config.yaml
loss: "l1"
hidden_act: "swiglu"
layers: 12
optimizer: "muon"
orthogonalizer: "newton_schulz_5"
lr_schedule: "linear"
warmup_steps: 470
weight_decay: 0.02
Rows from block 5 of a small masked image model, named by matrix and row number. Rows with one number within an expert belong to one neuron, the router's apart. Each number is 128 + 24 x the weight over its row's rms, rounded and kept within 0 to 255. All counts start at 0.
After each expert's rows are labels from the 100 images, of 14976, where the router gives the expert most weight on average: "top examples" is what is common among them. Only what is clearly more common there than usual is listed. The data: drawn small creatures on textured ground. In brackets: how many of the 100.
# router: router (model.blocks.5.mlp.router.weight, 8x192, trained with AdamW), inputs 96-191
# gate: expert gate (model.blocks.5.mlp.gate, 8x192x192), inputs 96-191
# up: expert up (model.blocks.5.mlp.up, 8x192x192), inputs 96-191
# down: expert down (model.blocks.5.mlp.down, 8x192x192, transposed), outputs 96-191

# expert 1
router.1 [118 125 132 165 135 115 124 121 133 138  74 129 159 163 167 113 102 118 123 142 152 112 113 149 152 159 137 141 158 126 138 111 114 115  88 173 155 127 140 105 155 135  97 117 126 145 139 156  89 131 134 159 138 112 111 102 134 111 133 152 122 128 159 144 127 138  95  96 173  91 154 188 126 133 164 139 158 122 130 124 116 151 127 120 122 153 113 166 139  96 136 106 175 160 119 101]
gate.0 [160 132 149 102 116 155 165 190 109 104 108 129 118 115 110  77 114 136 112 139  69 112 103 120 144 105  98 148 126 125 144 106 129 108 123  99 117 131 153 140 111  92 126 129 145 115 128 136 147 144 124 165 115 164 137 135 139 127 118 158 117 172 130 127 116  82 135 158 122 126 153 110 114 148 142 131 153 160 163 142 206 100 113 138 127 171 181 130 121 149 119 100 144 138 178 131]
up.0 [156 138 115 160 136 137  99 127 147 106 101 131 153 112 139 129 112 136 103 163 106  79 139 149 135 118 138 137 141 136 139  93  80 119 141 121 109 148 132 134 148 155 125 128 133 170 140 182 190 136 167 121 177 109 122  88 119 100 102 160 172  98 116 104 138 104 163 119 111 108  99 134 122 180 137 136 157 119 141 167 133 151 134 119 121  96 111 124 101 191 103 157 191 137 129 162]
down.0 [152 136 126  86 146 126 105 133  93  98  99 130 136 113 145 116 126  72  99 137  97 133 149 158 142 124 113 195 139 141 135 139 137 150 143  93 128 107 174  59 169 151 111 151 135 102 137 156  84 131 116 116 134 151 137 116 133  91 109 155 100 110  92 126 107 133  84 127 130 106 110 160 109 124 109 110 142 145 102  94 104 132 132 142 134 120 153 126 103 131  94 148 128 102 152 156]
gate.1 [122 133 124 133 136 119 130 175 132 150 144 147 138 161 153 157 146 121  93 104 127 129  88 165 126  98 150  97 127 120 100 143 128 131 112 129 137 131 105 149 172 108 101 200 150  95 146 135  92 126 134 123 135 120 144 144 117 100 128 138 164 125 132 120 157 134  68 114 124 132  98 115 124 138 154 113 153 135 138 151  83 142 107 106 122 153 136 142 124 169 124 132 124 146 127  89]
up.1 [131 167 161 119 139 110 131  96 100 129 101 121 106 130 111  92  71 114 120 151 134 114 132 149 149 130 150 148 140 160 138  76 100 111 166 146 120 131 145 156  97 135 145  93 114 139 126 143 139 137 130 157 125 145  78 143 114 126 125 107 141 155  84 127 123 116 172 108 153 118 184 153 144 101 101 127 119 136 111 124 154 139 143 150  94 126 111 104 133 109  97 106 112 117 162 174]
down.1 [131 150 138 141 142 135 170 107 141 134  88  90 166 108 124 148 116 132 167  60 143 104 154 148 105 145  77 161 135 124 154  84 137 127 125 143  84 133 154 192 146 105 136 131 156 112 124 115 109 143 133  95 127 130 165 174 125  96 124 101 127 132 165 140 126 127 111 135 127 126 170 149 107 135 117 118 138 136 132 109 165 124 110 121 138 158 130 134 131 105 100 120 126 133 125 142]
gate.2 [120  77 124  90 103 126 170 123  95 148 131 139 124 146 130 150 114 145 196  93 129 134 189 149 127  97 132 164  83 135 121  79 121 129 105 122  90 116 112 116 132 128 155 139 103 121 133 103  82 146 118 125 112 112 118 136 138 146 103 134 100 133 150  99 171 123 129 146  97  93 125 150 112  96 138  90 101 197 123 148 137  93  98 159 146 127 119 124 123 147 144 145 159 116 122 119]
up.2 [102  89 149 133 124 114 166 100 107 143 152 143 130 136 143 121  94 140 146 125 128 143 152 133 124  75 127 122 165 132 122 104 103 105 102 142 121 102 157 106 153 154 151 134 107 126 116 130 132 103 175 138  90 140  92 113 145 142 114 106 112 134 124 121 129 160 106 148 135  84  98 131 140 119 149 161  86 154 126 146  94 149 114 112 151 147 127 120 122 104 132 128 165 102 118 134]
down.2 [150 134 127 121 144 120 132 155 113 113 125 144 110 139 133 169 124 170 115 135 148 143 134 168 160 116 123 127 104 132 126 112 155 144 161 127 159 127 167 146 134  43 147 158  99 177 144 106  97 134 117 116 122 116  83 111 114 141 139 133 173 142 189 158 133 137 156 129 133 127  77 121 137 139 129 119 162 115 143 111  62 144 110 155 117 138 115 125 107 154 110 140 139 125 138 139]
top examples: small (75); caterpillar (45); fish (31); colour: black (25)

# expert 4
router.4 [133 133 137 147 142  97 134 118 146 112  78 139 131 153 185 135 105 155 136 130 143 132 111 160 168 164 140 134 147 147 114 108 107 144  87 162 169 131 143 102 183 135 106 107 131 145 155 152  97 127 152 151 150 110 101  79 120 107 144 149 154 121 148 143 126 165 115  96 199 137 144 175 166 141 126 130 122 147 128 129 115 144 128 110  91 143 116 154 151 120 139 140 171 136 130 110]
gate.0 [106 138 155 116 131 118 122  85 122 146 155 109 113 140 140 141 117 115 133 140 120 141 133  87 147 126 150 118 127 130 157 114 170 110  89 155 122 206 126 119 154 100 142 137 136 126  89 126  81 158 122 138 124 146 126 134 113  78 154 198 140 125 172 155 113 102 122 110  85  73 103 166 136 120 117 102 169 142 128 139 120 118 157 102 123 150 146 156 126 144 118 144 126 140 160 114]
up.0 [110 128 144 133 148 140 145 111  70 110 118 137 141 148 129 152 138 161 161 109 114 171 133 130 105 105 123  91 119 106 151 116 165 109 141 157 153 152  78 149 168 101  96 117 129 130 168 125 121 161 124  84 157 122 128 148 126 104 108 115 113 124 131 109 136 123 110 115 106  77 134 143 141  89 109 111 105 157 132 146 171 136 113 148 156 139 153 128 139 121 167 123  64 138 122 142]
down.0 [114  85  54 116 123 138 102 116 100  94 132 121 145  82 121 175 112 116 165 127 134 123 100  74 101 147 120 137 111 111 137 120 127 123 131 180 107 124  99 138  83 115  90 119 154 104 125 135 162 126 112 115 134 157 127 132 113  85 131 125 174 130 104 132 136  77 150 106 122 139 147 182 111 116 153 105  95 112 137 139 131 158 199 220 126 125 146 123 110  72 148 126 181 114 118 111]
gate.1 [178  96 123 103 118 100 131  99 144 104 131  92 160 116 117 147 143 103 132 138 104 133 212 108 137 104 154  92 133 142 162 132 147 131  54 171 156 110 180 157 134 116  75 119 126 103 129 113 115 149 103 118  92 115 155 133 127 130 127 110 114 167 151 134 146 100 112  84 114 133  74 145 147 125 108 132 145 139 136 141 168 136 132 122 145 147 115 122 120 128 160  85 123 112 134  80]
up.1 [111 111 114 137 156  98 110 110 145 144 145 124 110 117  96 139 144 148 112 111 120  97 133  95 112 116 177 146 106 106 124 153 179  97 141 156 119 108 151 160 110  79 130 133 125 105 134 119 132 158 127 113 139 123 108 118 120 137 134 120 125 139  83 156 122 106 149 125 114 102 122 133 129  77 119 128 151 119 136 122 171 101 146 117 157 140 141 135 132 145 148 131 142 137 127 178]
down.1 [127 152 135 143 105 141 111 144 131 158 136 146 139 107 121 115 104 141 108 134 114 138 167 101  91 177 132 145 120 136 132 130 124 130 151 119 129 165 105  98 116 118 167 151 148 127 138 159 102 127 117 158 131 100 144  67 120  78 147 102  97 137 107 134 156  79 106 155 129 155 158 176  83 139 169 137 206 115 110 116  84 161  97 111 128 126 120 118 147 126 116 117 139 146 123 111]
gate.2 [109 146 174 116 136  94 144  94 125 142 163 108 163 146 124 122  99 193 161 122 149 107 143 140 153 139 145 160 102 130 162 161 159 143 146 121 164 123  89  98 126  86 122 105 170 111 112 107 119 177  76 155 131 132 128 110 135 101 106 119 129 162 157 150 143 120  96 141 118 129 127 114  93 158 145 148 117  84 137 165  90  91 134 175 133 123 117 122 122 128 161 110 117 157 130 123]
up.2 [135  97 126 129 114 101 143 150 135 141 171 124 125 136  92 101 134 126  92 115 131 122 157 109 120 129  64 116 145 114 154 142  99 102  98 121 127 102 132  96 126  67 121 147 109 161 152 149 102 112 159 150 142  72 122  60 105 132 123 141 124 109 151 153 103 112 104 149 143 122 162 145 158 127 159 110 147 127 132 141 162 159 173 141 149 112 137  93 118 138 136 141 137  81 149 139]
down.2 [146 139 166 147 126 150 155 176 158 124 172 137 121 133 139 154 115 153 127 140 127 113  54  68 148 147 130 147 131 129 121 117 159 118 140 138 114 119 123 135 106  66 141 131 126  84 127 145 112 128 151 112 105 115 121 147 138 113 161 104 150 155 165 100 105 135 109 122 139 143  95 215 106 118 135  96  90  99 138 135 114 190 126 118  91 116 154 139 139  96  97 144 144 122 148 117]
top examples: small (52); orange (35); fish (35)

# expert 5
router.5 [109 135 144 102 101 145 120 154 104 115 128 112  96 135  97 133 137 133 146  85 112 128 180 112 124  88 115 134 108 152  93 118 101 131 167  86 130 146 105 153 103 130 106 121 130 101 132  80 152 139  75 130 116 148 169 131 115 120 115  89 114 137 139 103 153  89 141 179 105 156 149 162 116 137  93 118  83 123 132 127 123  99  85 128 117 134 117  78 131 175 158 104 137 100 141 105]
gate.0 [159 137 147 131 142 152 114 149 122 116 157 109 135 100 157 159 158  98  99 112 128 137 151 107 150 101 114 141 150  98 107  64 175 122  91 162 136 134 110 132 154 122  92 128 134 149 156 161 108 125  97 117 139 132 116 133 118 129 112 125 126 140 106 116 116 132 153  99 120 108 115 123 124 163 156 141 122 105 132 129 116 124 126 116 150 111 158 156  86 139 122 134 123 106  94 130]
up.0 [128 134 159 116 150 113 132 149 107 111 122  81 150 131 172 150 152 117 150 131 128 167 114 147 149 103 103 136 142 121 114  69 174 131 109 175 138 126 103 134 149 147  86 129 173 158 145 170 128 129  83 140 126 148 130 124 150 132 131 137 117 131  69 123 119 143 149 122 110 139 156  83 119 132 116 127 143 141 122  73 149 148 117 122 140 120 139 137 111 139 136 128 121 126  82  84]
down.0 [124  97 128 105 125 137 134 111 128  95 120 110 141 126 127 123 128 115 190 113 125 128  90 143 134 127 125 112 146 128 131 104 131 138 105 133 133 151  99 200 110 135 127  88 128 153 124 175 137 121 119 165 140  86 102 132 132 221 143 114  95 133 136 112 136 136 135  84 119 120 156 110 130 147 136  59 111 142 130 134 185 175 158 124 155 137 138 122 116 100 165 100 116 171 126 133]
gate.1 [158 138 117 166 135 150 137 107 105 102 157 176 114  80 125 140 143 106 166 109 135 122 154 124 110 148 137 139 112 161 121 158 154 147 118 150 136 120 190 104 135 150 117 130 113 113  89 107  68 100 154 131 167 145 131  81 119 113 112 129 151 153  70 161 150 114 143 125 142 118 136 106 152 107  98 131 111 134 108  89 133 150 155 113 151 113 126 145 179 120 121 129 214 117 133 149]
up.1 [166 185 117 155 146 116 116 124  91 131 123 145 112 122 148  96 133 110 137 144 125 149 116 111 148 126 147 138 145 168  89 145  85 159 142 142 103 107 121 112 100 103 104 104 132 159 141 119 147 120 142 129 120 146 146 124 113 119 155  80 110 147 160 118 190 129 121  94 110 162 145 121 162 127 126  93 121 150 112  94 122 104 106 126 116 149 112  86 145 139 115 133 152 143 156 161]
down.1 [143 143 145 143 133 151  90 117 127 140 115 106 102 108 128 133 114 117 187 136  66  99  90  87 106 189 111 123 116 119 116 155 113  92 120 131 162 130 138 148 139 125 132 169 115 131 107 104 118 140 159 110 111 174 108 118 124 127 100 124 198 119 180 145 120 119 100  91 125 113  67 146 136  97 110 106  83 120 114 103 143 134 122 134 136 152 150 170 129 127 117 138 114 106 124 118]
gate.2 [172 128 132 163 170 166 161 135 109 102 170  94  94 133 128 109 129 107 127  51  89 135 165  89 149 113 155  79 112 131 158 147  77 112 100 120 104 119 176 140 134  88 160 180 134 145 146 164 124 146 140 106 133 115 177 105 146 120 130 151 137 172 110 130 105 132 166  95 117 162  76 133 132 161 140 117 140 149 143  87 150  97 115 115 132 122 140 138 111 139 102 144 102 128 121 126]
up.2 [142 172  95  82 118 133 148 104 159 130 148 123 130 174 137 134 170 121  70 163 109 137 165 120 123 159 112 100  75 150 150 129 119 112  91 125 135 115  82 159 135 164 162 123 133 149 119 145 124 134 167 171 142 107 114 172 101 153 132 126 112 134 114 118 171 122 150 119  88 155 118 126 138 163 132 126 130 120 125  72 142 162 113 163 125 107 111 142 142 111 106  94 131 154 146 175]
down.2 [119 153 169 104 165 112 132 107 103  99 140 150 135 158 134  70 122 133 149  73 100 124 109 157 102 118 112 137  95 137 142 133 110 144 118 183 148 127 116 180 179 147 167  93 123 153 141  78 109 130 112 172 134 114 143 126 145 191 118 142 132 115 122 124 113 123 114 158 138 119  96 106 122 107 128 133 107 107 112 125 147 135 105  94 125 117 129  93 105 124 163 109 125 130 134 110]
top examples: large (81); spider (62); striped (38)

# expert 6
router.6 [130 109 139 135  99 124 145 106 104 102 104 151 115 127 150 136 112 143 114 103 135 101 117 116 179  96  95 121 106 114 133 126  99  96 104 135 117 102 168  92  99 139 119 118 120 147 108 167 112 163 139  89 126 142 117  62 132 118 149 113 155 113 186  81 135 104 122 150 129 163 159 158 147 117 152 132 123 111 132 118 100 140 126 124 144 142 175 116 134 149 130 183 145 130 120 103]
gate.0 [119 143 119 146 114  96  91  94 115 144 192 154 136 132 117 145 149 159 173 141 144 121  90 132 107 113 115 145 138 143 116 146  97 106 117 118 147 153 107 120 111  95 119 128 156 116 149 125 119  89 100 107 140 165  81 103 104  81 168 144 118 157 124 159 169 127 130  79  92 125 193 145 156 173 153 114 153 142 137 127 115 104 101 159 114 148 168 118 106 140 149 139 148 125 107 151]
up.0 [155 140  87 114 111  97 131 143 157 161 133 128 122 132 153 144 170 143 101 163 154 134  96 168 117 119 117 155 139 126 131 156 140 130 124 127 117 130 132 148 148 107 167 144 111 132 135 119 151 116  89 105 161 168  98  97 119 109 120 125 103 149 112 122 137 116 116 102  79 151 189 115 112 157 162 121 164 123 128  85 149 106 123 124 110 142 139 129 140  93 122 101 170 119 118 120]
down.0 [120  96 156 120 137 126 138 107 112 116 120 149  94 142 132 107 141 132 128 124 107 126 160 154 118 160  90 108 124 114 132 160 119 175  95  91 113 168 160 118 192 145 114 117 118 121 133 122 109 139 160  72 131 141 116 136 157 164 135 160 110 129 115 169 152 100 152 109 118 144  38 158 123 124 144 169  73 124 124 144 166 139 117 118 117 127 162 131 131 144 112  94 110 151 141 133]
gate.1 [134 128 150 123  73 141 120 130 118 119  55 170 105 136 121 155 133 141 103  70 119 128 108 208 113 107  94 104 112 129 140 137  84 136 142 110 140 131 115 127 132 112 148 169 117 125 141 113 134 118 121 168 141 108  69 122 152 116 187 139 165 163 127 142 141 131 137 157 143 140 142 154 110 128 160  85 117 149 124 112  89 101 127 139 175 196 135 136 118 105 133 124 111 173 106 136]
up.1 [146 145  99 100  79 119  90  77 142  89 249 128 133 170 118 114 152 146 164  87 105 106 139 183 139 104 147 115 153 132 144 164 116 145 130  99 138 105 129 137 137 117 161 141 160 111 137 127 121 112 119 110 122 101 111 145 104 137 135 121 142 102 147 154 189 158 106 145 132 139  88 142 126 149 141 108 107 125 136 150 139 123 119 149 136 107 161 127 110 167 147 132 129 155 128 148]
down.1 [126 115 120 123 161 144  83 185 125 131  68 119 122 117 120 142 175 105 129  80 146 118 120  72 122  84 126 131 128 137  99 150 131 109 128 102 119 157 113 138 138 115 116 147 116 172 127 110 147 154 148 156 114 135 123 120 145 125 145 147  92 129  59  89 132 108 110 121 114 164  64  83  97  99 140 173  82 145 113 135 223 102 103 121 109 146  95 151 116 119 141 125 112 136 141 123]
gate.2 [117 141 154 142  85 135 122 132 122 124 193 122  98 138 144 130 127  99 117 113  64 118 164 138  77 119  96 109 141 109 121 135  75 111 132 107 115 189 116  92 152 122 128 109 158  94 138 151 107 146 134  89 101  99 137 154 141 124 123 115  96 124 111 111 144 167 144 124 145 154 112 111 169 121 164 155 123 109 138  89 119 198  94 116 121  91 122 120 148 105 133 155 140 120 129 151]
up.2 [114 150 134 132  59 157 148 126 152 111 113 120 111 147 128 117 132 119 121 115  62 135 157 131  95 118 103 132 153 122 125 130  45 134 163  99 108 147 113  82 136 111 127 101 150 126 125 182 104 146 129  97 134 136 139 107 114 123 124 134 129 108 119 130 129 152 151 126  86 124  98 111 134 147 171 138 126 131 130 100 131 187 118  97 138 100 139 121 151 141 140 100 151 138 137 137]
down.2 [121 138 129 137 104 117 120 124 127 153 114 126 113 145 131 153 129 105 107 148 175 126 205  55 130 140 130 130 139 112 129 142 144 119 113 126 146 158 105 157  93  82 139 125 133 153 111 142 162 120 157 165 129 112 208 137 120 121 130 147 136 123 135 152 131 159 125 133 118 137  68 153 115 129 132 102  94 120 141 107 162  72 123  87 136 116 130 128 127 115 176 143 131 128 142 134]
top examples: large (61); spider (55); crab (29)

# expert 3
router.3 [118 118 112 157 134 106 118 129 124 130  75 129 118 169 170 107 102 130  92 141 145 105 113 161 136 153 147 133 193 130 106 113 101 142 104 159 154 145 132 100 151 131 112 110 118 119 148 133  93 112 143 162 142 126 116 102 135 124 142 116 163 127 164 137 135 163 141  90 156 104 147 190 179 161 145 106 128 158 143 130 116 161 119 123  99 138 116 141 137 116 144 117 153 129 129  85]
gate.0 [133 151 122 105 130 136 104 152 118 123 156 130 195 146  89 108  88 123 110 123 141 106 133 100 130 101 162 128 135 120 115 146 109  93  99 171 121 111 164 112 148 106 119 162  96 132 126  87 145 114 107 116 103 108 110 122 137  88 127 160 183 105 125 141 116 158 111 126 141 127 129 130 108 112 163 107  78 136 149 151 136  81 125 119 113  93 124 154 131 142 114  98 133 128 178 140]
up.0 [154 149 126 152 120 155 123 180  85 162 131 111 105 158 132 119 185 166 116 119 152 158 146 119 126 139 151 165 107 126 131  99 126 125  70 127 128  91 161 116 150 122 127 114  77 134 146 112  91 145 149 113 121 109 104 139 149 146 120 169 143 120 107  86 116 141 121 107  99 103 151 105 118 140 124  96  97 160 111 117 124  95 107 123 114 126 100 127 157 111  92 101 108 113 103 180]
down.0 [149 155 125 129 134 140 137 103 151 111 128 144 161 117 135  69 120  86 159 117 158 131 183 128 139 153 142 162  99 123 126 115 124 124 117 119 150 154 135 160 121 143 101 140 102 173 134 141  89 134 153  93 154 121 171 118  96 132 113 133  97 119 158 146 160 157 155  97 130 159 123 107 103 112 157 100 143 143 122  84 112  90 134 146 118 133 117 136 125 137 164 131 144 143 105 130]
gate.1 [106 108 110 105  72 130 171 157 112 105  87 131 161 121  93 143 154 158 179 117 164 144 124 135 145 139 117 113 109  75 144  99 137 125 121 131 153 123 116 150 111 154 131 102 128 112 152 106 126 123 141 157 124 119 120 112 116 121 123 125 127 144 148  84 101 131  92 125 147 103 121 106 139 131 136 117 104 157 137 144 157 132 141 150 115 120 130 112 142 141 134 122 144 104 128 124]
up.1 [137 136 120  96 199 110 136 134 138 156 128 162  80 125 118 196 139 135 131  79 125 131 113 137 112  93 186 139 133 139  94 173 107 119 136 119 150 145 145  91 158 161 138 134 109 143  98 118 150 137 117 164 103 132 156 125 126 127 106 155 126  91  97 125 107 135 137  93 123  61 158 122 129 135 116 119  99  86 134  82 161 110 124 177 135 111 166  99 120 130 115 148 157 109 107 121]
down.1 [120 119  97 121 109 132 119 143 119 144 193 121 118 127 128  55 131 139 135  67 166 116 110 155 139 130 146 121 123 141 110 133 151 117 158 178 125 138 187 152 120 120 139 138 143 170 124 133 107  96 140  91 117 124 134 159 115 161 146 111  79 133 154 101 157 100 129  98 106 134 100  97 115 122 115  92 114 131 108 120 138 115 145 131 134 138 126 164 112 159  97 123 186 151 117 101]
gate.2 [131 145 179 135 100 154 156 139 136 139 172 127 153 124 123 133 115 154 155 131  93 144 130 130 137  98 123 116 115 119 128 137 144 141 104  78 136 162 125 153 134 117 156 155 103 145 139 101 150 109 154 156 150  63 140 188  99  98 112 110 139 138 118 140 137 161 121 130 138  92 114 122 123 142 147 111 148 146 120 172  83  67 131 100 130 136 115 115 143 137 116 119 155 109 142  86]
up.2 [116 129 162 137 138 147  99 106 124 160 147 154  91 120 107 138 140 111 126 170 136 112 113 108 131 131  95  98 114 116 103 121 125 135  54 132 178 117 120 148 155  93 155 162 125 122 121 142 116 144  96 180 101 137 123 139 131 136 119 134 127  87 141  72 121 113 132 129 107 140  98  57  97 132 144 102 115 155 126 183  95  93 172 156 150 120 101 152  74 107 118 109 102 154 168 144]
down.2 [118 177 120 130 116 122 107 127 127 136 137 124 124 150 133 105 135 173 190 176 112 133 159 167 130 135 134 138 111 126 148 112 143 131 112 128 119 140 115 155 134 150 117  99 115 150 139 132 110 141 117  65 115 122 140 169 139 164 132 101 141 125 123 131 129 130 106 150 119 142 140 140 147 135 109 104 111 131 132 106  85 139 120  93 115 131 157 114 139 174 161 117  99 153 123 117]
top examples: caterpillar (40); snake (31); orange (27)

# expert 0
router.0 [133 134 125 111 129 126 129 118 137 110  99 130 136 160 116  82 104 169 123 119 164 151 109 135 191 105 149 132 145 133 131 124  91 149 156 116 154 119 160 107 149 123 123 130 110 145 158 138  81 110 153  92 154 127 127  71 127 106 144 144 102 121 137 143 123 129 152 162 206 128 133  86 135 143 152 139 145 136 104 143 106 124  99 112 149 143 134 161 119 130 131 133 136 140 118 120]
gate.0 [158 156  93 136 128 123  98 164 131 141 112 147  90 118 168 149 114  86  94 122 147  96 167 102 132 111 117  96 127 133 109 115 107 114 108 134  70 157 152 136 119 130 126 136 154 103 132  94 127 156 137 122 116 130 139  86  91 134 137 118 108 145 164 117  79 136 140 114 144 142  98 110 149 136 153  95 130 130 154 111 128 166 128 126 174 136 154 153 148 154 117 116 143 148 149 128]
up.0 [119 128  93 128 151 128 119 150 123 191 173 116 116 110 126 126 119  94 120 177 115 138  88  98 120  98 134 111 116 107 106 128 116 129 147 124 136 176 167 151 111 116 112  83 154  89 139 118 115 169 138 120  57 118 120  83 121 146 127 124 120 132 128  96 131 127 161 117  78 166 148 150 133 122 125 132 116 119 116 166 100 120 127 102 146 150 133 133 167 158 136 151  79 120 108 139]
down.0 [124 140 131 124 132 158 159 100 118 192 129 133 127 155 134 129 137 156 129 110 150 133 134 113 143 109 127 123 151 129 105 151 122 143 111 200 113 166  84  93 108 138 133 131 151 116 118 118 138 138 106 175 132 133 134 106 130 126 100 137 102 133 167 136 122 107 173  89 120 151 136 139 172 119 137 116 105 129 118 102 181 133 107 120 112 124 120 141 136 157 121 122 134 140 159 122]
gate.1 [118 128  90 120 138 142 112 143 143 146 165 139 161 144 139 107 126  79 134 120 139 138 180 134 128 136 118 107 117 117 134 135  74 131 105 130 165 145 101 144 110 114 148 120 132 100 179 149 123 112 117  83 128  92 128 132 153 167 148 148  86 132 154 118 116 160 165 174 144  85  94 153 127 136 142 101 122 145 128 125 103 166  98 112 156 115 114 154 141 121  83 122 142 118 122 142]
up.1 [148  78 126 135 136 100 132 137 135 138 102 140 134 151 126 101 123 104 148 114 113 133 139 158 100  96 172 117 153  97 176 130 149 101  84 135 155  72 128  97  98  94 124 112 125 168 149  95 123 123 141 108 144  70 146 159 157 157 104 147 116 115 168 146 163 126 134 111  98 108 128 113 121 136  99 122 116 121 133 147 130 115 100 137 146 120 119 148 158 118  93 108 136 164 116 186]
down.1 [124 171 154 136 170 126 112 131 140 118 124 114 120  82 121  93 134 167 181 180 137 115 112 136 138 154 134 131 130 122 152 130 139 124 141 114 138  93 158 170 133 142 153 113 104 108 152 120 128 145 142 143 125 130 142 151 129 134 143 128 140 121 128  94  95 119 137 108 143 129 118 119 148 121 124 119 138 123 125 139 144 161 169 144 150 144 139 118 115 118 123 137 189 134 163 121]
gate.2 [142 140 127 169  72  95 115 123 112 160 129 120 126 155 124 129 139 134 101 121 136 108 137  97 128 121 152 102 170 132 168 144 140 141 148 146 136 108 172 116 120 104 198 154 112 104 106 168 132 116 147 168 148  84 148  99 135 115 161 108 155 145 106 142 160 147 167 119 180 101 137 114 122  95 154 125 141 156 139 143 139 129 109 140 110 155 118 109 124  91 109 108  98 123 143 161]
up.2 [110  78 127 124 148  83 122 147 107 153  78 117 163 116 135 128 104 101 139 104 120  77 138 140 101 110 136 136 166  91 160 145 113 127 173 184 153 106 134 133 140 107 145 128 124 138 105  87 146 168 104 111 104 163 120 105 106 158  92 120 111 124 108 132 124 103 107 116 125 107 136  91 138 151 116 157  98 131 150  75 138 113 121 107 109 117 150 148 100 120 147  91 162 113 119 166]
down.2 [137 123  98 134 126 122 131 131 137  64 167 113 123 135 121 135 134 147  87  68  83 117 130 120 112 105 125 129 122 146 133 117 116 108 130 109 133  89 145  77  96 114 108 134 151 107 125 153 205 118 161  82 138  94  93 161 149 122 141  90 139 132 135 107 111 162 141 110 165 166 149 100 167 118 143 114  92 138 115 157 138 117 147 140 124 131 105 117 104 110 101 135 158 144 121 119]
top examples: large (67); butterfly (49); red (29); creature: jellyfish (27)

# expert 7
router.7 [125 116 150 146 132 109 118 105 132 105  75 130 134 166 163 114 100 141 110 139 128 103 114 150 169 159 138 121 149 136 117 115 104 134  98 161 160 123 133 103 164 122 105 114 113 141 151 141  80 121 146 141 123 141  97 104 129 100 143 135 169 123 151 165 129 137 108  96 193  87 138 185 149 144 158 117 141 143 145 117 101 150 119 111 122 146 117 154 154  97 140 120 172 136 124  93]
gate.0 [108 111 107  97 118  85 166 125 109 106 162 162 131 121 149 161 140 136  86  86 119 121 125 127 180 141  53 129 108 144 115 174 159 118 154 148 149 129 140 161 131 141 129 162 119  97 168 107 124 113 125 107 110 123  88 182 163  86 130 115 111 112 110 166 165 112 142 115 149 131 111 127 123 129  88  99 146 141 125 152 114 109 158 124  98 164 158  98 114 126 128 111 142 134 136 123]
up.0 [133 158 118 124 123 144  99 151 151 148 129 154 143 163 117 109 123 142 109 159 117 110 178 137 139 109  85 186 134 122 113 107  57 139 114 119  98 122 142 185 137 114 147 138 137 153 105 132 126 148 124 161 121 159 128 141  96 100 137  95 156  91 186 133 140  90 164 122 157 118 136 122 118 161 180 117 113 122 107 167 131  85 103 136 114  91 146 144 114 105 134 116 142 144  74 113]
down.0 [ 78 123 135 136 170 119 149 155 123 159  90 112 112 102 107  92 127 143 150 106 164 137 135 132 139 106 138 162 124 132 127 107 100 149 123 155 163 126  90 101 101 129 138 145 132 160 127  57 107 114 128 166 143 147 127 146 132 102 148 107 165 140 122 131 161 144 122  87 104 128 170 118 184 155 136 157 100 125 116 123 158 130 105 132 130 114  92 136 144 129 107 133 107 141 148 121]
gate.1 [138  78 147 155  83 116  99 108 181 102 141 105 117 128 106 136 112 108 102 104 162  87 145 145 123 112 114 154 172 127 122 172 147 160 153 107 129 154 177 117  98 144  91 138 115 152 146 168 119 119 168  79 114 114 101 124 129  96 141 108 138 123  52  97 151  91 123  77 138 138 148 111 122 150 155 145 132  88 136 139 166 133 125 100 115 145 110 150 128 142 107  87 120 145 125 142]
up.1 [117 106 101 150 130 126 148  48 173 131 101 126 135 153 148 175 109 140 102 143 130 125 128 100 107 147 124 178 124 151 124  93 132 168 132 102 131 147 185 155 111  89  66 108 106 117 143 104 131 136 128 139 127 102  99 110 136 112 116 109 132 152 106  95 142 107 163 101 118 144 120 122  88 110 117 161 128 167 129 128 127 138 127 132 115 120 116 150 131 105 125 117 176 114  97 148]
down.1 [131 109 122 126 146 136 148 143 136  90 146 157 129 122 136 125 134 174 123  63 127 144 159 133  86  79 128 128 116  98 133 100 125 110 138 124 133 134 124  85 120  80 124 122 127 174 147  75 106 144 121  97 123 109  93 132 127 152 135 146 147 121 199 120 136 160 171 108 150 161 163 123 143 140 180 213 162 164 131 117 153  97 101 151 132 117 123 105 128 133 118 148 146 116 124 129]
gate.2 [124 113 109 151 164 108 105 107 121 168 118 133 125 131 148  85 149  80  93 106 157 150 119 154 131 104 132 140 129 124 164 165 157 117  95 151 137  99 123 155 134  64 119 126 141 144 136 103 144 133 140  70 123 111 134 108 149 100 121 175 122 125  94 130 140 103 102 110 112 148  90 120 120 130 162 122 125 136 140 149 165 133 115 133 150 107 124 110 140 120 134 154 156 161 102 128]
up.2 [134 154 117 158 162 100 127 127 118 160 119 136 104 146 120  76 115 119  85 129 169 105 141 151 129  89 100 134 103  74 160 123 167  95 100 137 130 101  98 138 140 106 146 127 134 131 112 108 155 130  98  66 137 149 150 114 120 121 102 155 109 104 104 141 116 135 146 133 148 136 112  97 115 133 138 138 132 120 133 120 100 180 153 165 130 110 119 133 152 132 128 150 168 134 139 112]
down.2 [103 151 131 149 135 125 103 133 116 110  86 113 110 137 135  93 124 143 142 147 177 140  24 138 145 162 121 114 134 130 137 114 179 150 145 193 129 127 139 161  87 156  94 131 153 115 121 115 122 128 114 151  99 141 128 142 139 117 128 124 112 138  91 111 137 115 155 129 152 109  84 109 137 147 131 107 142 139 122 151 113  82 120  79 159 128 130 133 122 100  86 156 157 119 112 145]
top examples: small (74); black (37); caterpillar (36); creature: fish (35)